python train.py --arch="wavenet" --model="sound classifier" --dataset="songs of 200 made-up bird species, synthesised, often over outdoor noise" --train_examples=39062 --n_mels=80 --hop_length=160 --input="log_mel" --spec_augment=true --win_length=400 --targets=["first syllable"] --num_classes=9 --norm="batchnorm" --depths=[16] --kernel_size=5 --stem="single" --widths=[128] --loss="cross_entropy" --head_dropout=0.1 --init="torch_default" --residual_init="scaled_by_depth" --optimizer="soap" --beta2=0.95 --learning_rate=0.0027 --beta1=0.95 --shampoo_beta=0.95 --eps=1e-08 --precondition_frequency=25 --max_precond_dim=1024 --merge_dims=false --one_sided=false --adamw_lr_other_params=0.0013 --gradient_centralization=true --ema_decay=0.999 --max_steps=22200 --batch_size=128 --epochs=72.7 --lr_schedule="cosine" --final_lr_fraction=0.01 --warmup_steps=1110 --weight_decay=0.2 --adamw_weight_decay_other_params=0.01
Rows from block 9 of a small sound classifier, named by matrix and row number. Rows with one number belong to one channel. Each number is 128 + 32 x the weight over its row's rms, rounded and kept within 0 to 255. All counts start at 0. Numbers have three digits each. After the name is the row's rms in percent of the matrix's.
Before each channel's rows are labels from the 100 clips, of 14976, where the channel reaches its largest size: "lies over" is the class under the peak. Only what is clearly more common there than usual is listed. The data: songs of 200 made-up bird species, synthesised, often over outdoor noise.
# filt: filter width-5 conv, dilation 16 (model.blocks.9.filt.weight, 128x128x5, each kernel summed), inputs 0-127
# gate: gate width-5 conv, dilation 16 (model.blocks.9.gate.weight, 128x128x5, each kernel summed), inputs 0-127
# out: residual pointwise conv (model.blocks.9.out.weight, 128x128x1, transposed), outputs 0-127

lies over: downsweep
filt.94 114:138146139155100152157152129140113112121120159119168084083117133160066101132179176123138170073160135129129109106104113131063153147110145074104143043102152105117111132145105153138119148189157159084190137104161169107183128110131113135128171136182106134194134139096065079087108120131080137111158044125150096189205131113116220124070109117150172115139103124121116132147128118140132119164172
gate.94 103:113115151189148093165134107116106136128164143118150107096112148158111135144114100144117121136127121140106098117067149121089126085131159132118101159192073085150148114114145164020171212191118107111057112114130103125102122093169157153089138117097117141113114150129142137160171127151127153135187154125151072151145185083160189151069107100171148167118161149160140192074134123177118195142092
out.94 115:076142084117127157158112119117162100113125165134175087157152113125110185087120132106102128176099096076152130133076124143129173152079103112107136128113093145142158112083116152151104108161109135115111170083049128157137098181122119140111127159125111111121131134147150116165154100151141095078141108155101135108089140116111173111074187121255124112122178167163113222174122154156203151084109

lies over: steady whistle; upsweep
filt.6 106:038134134181159063087111115076101183114139129046132079150120123137151175162163163167119179077141101112170147103116118168107096116143122154093112129097150182120134201087083112114153098123192129075145150111118108138080113139187074110121132176180116126123081117120149121174108153142117101193126097110193160130075115134089134112132093108131128112105064169146118099163135099122112136115135
gate.6 096:077167123104095117102098166171147133102126163152125115200152142100159139123142104125114135181133132096135093164155118146082122167145113128143128123114115097084134182121122147120109103095196117081141152208149173098101129165166183077099165127090080070064120061089146129094122151119159132138157173076121095132145121125108155127135117075075124076185142118122123208074149155128101099130204
out.6 096:115132133154130118135189093142081132103194116118163116201130156100122123153134119110104114143070113153134107157148115148093091092053118131182154135109162121099092131140074105172124129178112097170068102168117101114139145090134070124095146171159168117144136201194157125131075075073168115099089148142127094139113083131158149142123114157123126122155137164135214144133171157138158029112146

lies over: downsweep; arch
filt.99 096:143121100109164106136100169162122162087102108138134160145109121138077208139123129117135147145119177119133101099139149127213154123164159112141079154141084176103156186099128183068142107126116148095096151109074151152115111123134127075177174115136194193082091101114155096149036144139090141119168152102109116111119143095088108154177070082163154121116125112077113128199149132089151118176115
gate.99 097:077188086119143084111145108136183130118156156113114103151122159203131100116122106164122095149125175150128181088129075127147188108096092134084184186084071129099124122071166115091131104167122110083153073143178161143080148130102105089099175172131163115102140143051130130164151124143142102135162118165176176127153130112096098131130108097170147136167131142153135184082086113174125150198107
out.99 093:104169145125077099113129114075141164141145119089149148157163134122120124128131130156188094198193142122175083092148066148123137104098144114147065068176156127066130131120124125170087155084120143126104154071156111125111133132127083172084154158152135077101086124102164168148121188122091112073149166198149115140085171097188077172145131129153113176121144139191150113107150106085109088129163

lies over: downsweep
filt.14 107:117146144147173144147124104112133141100097048091104085092130139178120166128126113110198137103147150174138086133140112135091153104157154148181126140161134202082166146114180108113141196126133089100086125147166141087096158150072117145135130162132097141140149153097150058157146102147141157163087150158158192098080158080072173156064151133157154111201126091123136166132155109105109052108133
gate.14 093:128132150044102075133167106135184108090157168084157175118071107137091154119145156166107116117172127137087112158119117182148151164124184098149121176061113141101080091133117151093102150166143140094142073171131125197117135168155220131127116112089130091107147202147146114172114111135152172107146132123143167158159189075165184128161119144115122089139102140131102107141114130110137191117173
out.14 096:145158126104109086155130168139175103125156091103130143101151154207065100070147114162111101080178203119129116158148106110084125066133138158134117096087121179147139127084136082127065148115127151137076115166125086090172123149122147174159137161138118035121164066142174121102143165099167171123163127144138099127123120112136123146138130149129083181128122092201098118060158166118070143106142

lies over: arch
filt.104 100:145167168069129057143133094154101087107155147133142092161104121129118056086171121067126122115171163146122167101139162107112126147153089157126171076119202137139117169191098130178148129052146103164095074140080110118116123124114134112151122144111173100132143170118120137190089111137099178135121145099167069118114099122123161081078143167099124096094177148134125159086130056102135136148203
gate.104 089:078126055166104101123062175148142166135105129181061115139099179124146211176117122127153071097104127081133074075144124190144143145153125154116087149162122120119104113145158161159146156124096117097080191114138129173113160175127144133155108151103150181121152108134098090113119134182123063100097120132135106188157106145149197079160104073138165113103089140149157149102139139106102094145085
out.104 094:094185130137112130069078145139167138155155106087070132144055124185181098107187091118175117146079119166160179103122131103140123143115092189096106156111101179113157125124169181136167129126092109153177138137129150102134091138143096146123113133140162123153180151129118102090135125141098162157081128123214149147139137131116155103153110185150107108147115095166099199109087130151085121112020

lies over: steady whistle
filt.105 097:138085128108172076096117093154125118175150159130103124176127140128121071082124154126196063126185104136136185063136171079145127122098096136124153069091122118104089138126167130075076119141094113144152142125078123095147180139143141184127108176105095127150102175120104143124102172097141117180096115175174127103044131125139121192165089072087166107157126145146123187148086102097116128138170
gate.105 109:172134145114172095131176089138133123120158146121131157158129102092085114119154174104125054145168091073182168128103193165096106131077090177065095139132116071123158103146129108066123093104109124170123132142173102135201106098153175177116127115124086185101107152113113121136099141153135169173085124159103118171100131143113118117160169152115121089072172160112045133208165140150118129144131
out.105 104:158174149084154153117102101087077118137195162099170210153088132158081141116140088170067121184165128154143154136108107152117164121117153100117141146090143068111169116122128155181114122111060099154170111119103131161102088139165160088171174143132145153170135136091103157158134088145088084114145180117141144091160104114122096135082115107176115190117145181174110078200158160117105108117089

lies over: steady whistle
filt.65 110:133092109158074076093138152100169114150124112163140155129098061138098101146101117067129151172076130123126187089195127127145153107125134158139153151101144092153117112112158194078150129138133135128118156117171122104043110171100078131181103106121082125167119130139137075101074099154126150122184148075082162099156126228159064131164175142152137105124170102133173116138148136150095080111119
gate.65 102:188167091076140099100149096154114140163161147082153172136115111118156121098146154143119116128178149165089163110109112082152159198117124192109104078062091134125135060145157181095165164137172139150182092114102145135161111103118138100122156122144170166113178110108107094107159103167141111133144125124123103174226123060098134155078123102109114172117090143091183164174114080129099145092141
out.65 089:077152119137169138161158096125159172080094103129089141110135099141101098129109146131102086116154149153141092083140134142119116083092117114163158102194161107092152200131113147186129152129083147156078110171084103166140190111123118132206065110172087131127154202139118098126118131116141089086143122119133096090106132140087099131184172165180144146020081130101171177146125116113115107153104

lies over: downsweep; arch
filt.117 098:110140133107098105143129154116131119083129129081142214108135109062154152154143135152164073126141150097061097154124105124141179126177114083142127080102161184171154152096109104050156093188088068137122132087097122125168095121097204139118109104158163177124107128201122140143127080170073184087121113125138195163171135139137130091092141167114158101153085155091153155155118141130125135119097
gate.117 101:156162136098048140155114142163170126095185088113168094106083114181143100129155113127148185096129192094106086135171112117070119116084104093122134161181133117111130127134140161079154141121188131145137061164146204125094184189116155065133121206143087184188136165123155091130101151095143130145118123087143102146143114119132106122147135134158149094154090124165170152078114167144170099115113
out.117 102:101139091099132143124097125199151135151087122106132151112168105107133105160182106134140146168145133198140144169162174131070113194126127101143132094150175170111121084154135127083151132166154100083077140135076094156060189118136141179124138147156145104141119135176082172110063122123084053099139183131142160179096153106150145135167118145091185154114143111111167164130152106131123096056189

lies over: steady whistle; downsweep
filt.116 096:085138151148115133136111117158134164101108139120087139139184077128106132161161172096143123107113126157142098126114172128131079145120149158176130073056108201178124226165126134109091137132161111129139075140161130113184094154096073132184151093123136118107143109079100193144111130073161027130114124150169087135165113158155115151125144101084105113111164103143175115091080110134191143147088
gate.116 092:117133115078167143137173139126148083092124157148115132166133149144130133101125073091111131122148204110165086114137139167125100104157137124099172222153129119133140182134132115032189134154141142120131139179098143153066175158171169045155122120093088128155145108118137067120143104100138177115154198149171159174160133091125128169120128171191119099086129165093108146142094102172108159120159
out.116 096:197120158111122139100122111089123140145114126071099156174073116085150137160120103159132107163131177199112132134152148055154190073146146125141129102117073138128148153169124114174124156128107167121238148130063123133106113103084157113082091151104154164157120150145138049121148089049101153088117199135138113111119147129130150126121122136102077159107136093124089099181142121168092115170143

lies over: downsweep; steady whistle
filt.45 105:126162142101093158117138126178174088154165103117166108160133169121100164110156065121158119185120139133081112152168118162090165137103111088156100079117105147122115117150071110096110104164174137063111135135172175125163121146111216115111129135102105157156124126169068130141201097108189089111104186164164111172107116154121180117117107101115150139106088152052143151107152088098200089110160
gate.45 090:081083133102127150114146171087091053140113144180103130119111085108068100174157137216085165099136194145151145122094094118106107130155174178120153180176121132131113150056142141147150131087105102076148198102136115163141106193117161115095109157099103146076106093118118078138112143092133107183128175165114161126157119168138100135166160089112144169115120098190117116175146114152121177136140
out.45 080:147167078152106068109120138100097134194100109124179116126117135116100125167135075128070170024106143097109049156101097184092135167154107151177133200096150149087156115125122122132123084125145187122159141127107091183154120112115116142094186139151128078151138143100132162170071154129130059195085089128167154125105127119139116115105109128091136166136089146103140123185130103146159174120118

lies over: downsweep; dip
filt.90 095:095143138088164145105150137164120199124130109126124126110121169123139080067115121142126161128094093145145206118124121207055083129146091143117150177172189133166158122104126114157103121099156123071149108119125124070168111130137094126083094152179166167159112079126092060134112104118108074126109072125148153096134094070112098146116097117101101172139151065168166130094198066128097121100135
gate.90 096:154172122101155158109154140131137121150097173142158163166093091166130069086162105203120100134171147094151116159103156130118131127080112132169176120135117161129178097102102130160145188120201161164144082125124112147149160181136143155047190104117104113165107110062160107156166161123144133150118155152163131121114032126138066179112102145137165071126115113085089095095110106119124159183146
out.90 093:155150156078098183061097140077198046151095079033125041149145123112144115126141165132147162142103142175144104124107129163116161090133093189083111105097105113147085120114123162155124155109161096174151158177120107109165175160112162122162171145127127152149094100160178121129132134119116128165149120147134136119084087200083151166081131111146096144162065130086132147146123133113143114169120

lies over: steady whistle
filt.95 095:147118168141103104137149112109124166121165079114081146118127121132113111105121147161169148205122112102075096104143131107173086189077131084070089116130153200050123153081109118179115132092092104172111111113127133083125191130107064104134098179144168152122106139162098097175123122117099070138142151122148157084133093092110082107138033127117141075165159164090141142175101107107090157125138
gate.95 101:165150158130125121178113144164083112142125091103224174099120151182112149125160152131127071158109084093128134113129138150082168152150185135097101130106155091107172166104059139083146145097161137136125071130206140150122146136154066078120125151123051110132142185121134103097088149144127177130092150107110104093115148188117130152139139079139195145152082133149161139061164100075086126123113
out.95 102:141116119171124139160076134098111193119176177124109122030082119128216109112110088156118161080167130173151067164136116165120123133119113167130173148141093142133139084161152153166132126160141174112098170135152099173163092130104149123197114081129157139110146086153187122116168146110168120131133157110183106118122159102144100098100150106175180180071105142141060131160094109110172103118091

lies over: downsweep
filt.52 102:131136149188137146145111126240134125132097109105136089173145107062074131146089106125121117091145124132112125163111094175174133181095103121159146149164133087156128158143121083165119140142152112110116122167118215061136151149131121051086131152098128138139114087093087101102199108129152126121116121092184135109125125120251122104151152110120159167100156091157138144188097135129157093111128
gate.52 090:139117115190175129142093175141163084156082072151140106160108150142088120180059120135159144144169083154162196111110090135137140109127074142175086097205145057113177106165116113136151107110129136112079129170086147161111165122126097139120146115124106138147093182160136173131157184097137098118063138130155149159181168098122138181140188133203152159117105078112096111105122136092101141124097
out.52 109:142155118167112206155131138087163141164086102121125142144110169149117071163123130132118145134185127114144138178116140105097128083128092155193131104127160150149119146168186139144156126098115147143118207149137083104134046086114121212216118167131067082147171137180072110128098142102121122116133137147111116159160135155122086173109078154211145095086112126151132135150127121131093189123157

lies over: steady whistle
filt.118 091:125106161106159175083164164189111116128166142123099158163159116148143133132179128140127131194137154109130127150110132103157157113154172096143097087081138063136086110099112143105073096018129079148038166115180121126075150108152105132101116103102098107103114106101218115137093093165118194121148151119134120177099143147132139150178161100067099127142093131184147153137153104080128135135137
gate.118 096:100160180114173125152161106169174100160152077137124135143122151204157074119110137049170167097056114143114109116147126165107096145138130137108117110168162066055080189132135150115147104147098140109116087143115188107127189127120127105106142160128093133103149091160134186162145142097125130177144096083097143133109132121124113126142050175135112130119119071216149141083095139134113143113058
out.118 097:102130156213078139143128137092122122159074124128052098116111136135129135156080151136141144100154138159148103119110112136087161069142096168091180129158131185101096124107129152142122123148125128091147117109119102145130078176115177123121078070148183123154139125105200111057154161068163071110160044162157150128126169074112091116115189157174115162141122124118114118080090142107143182103170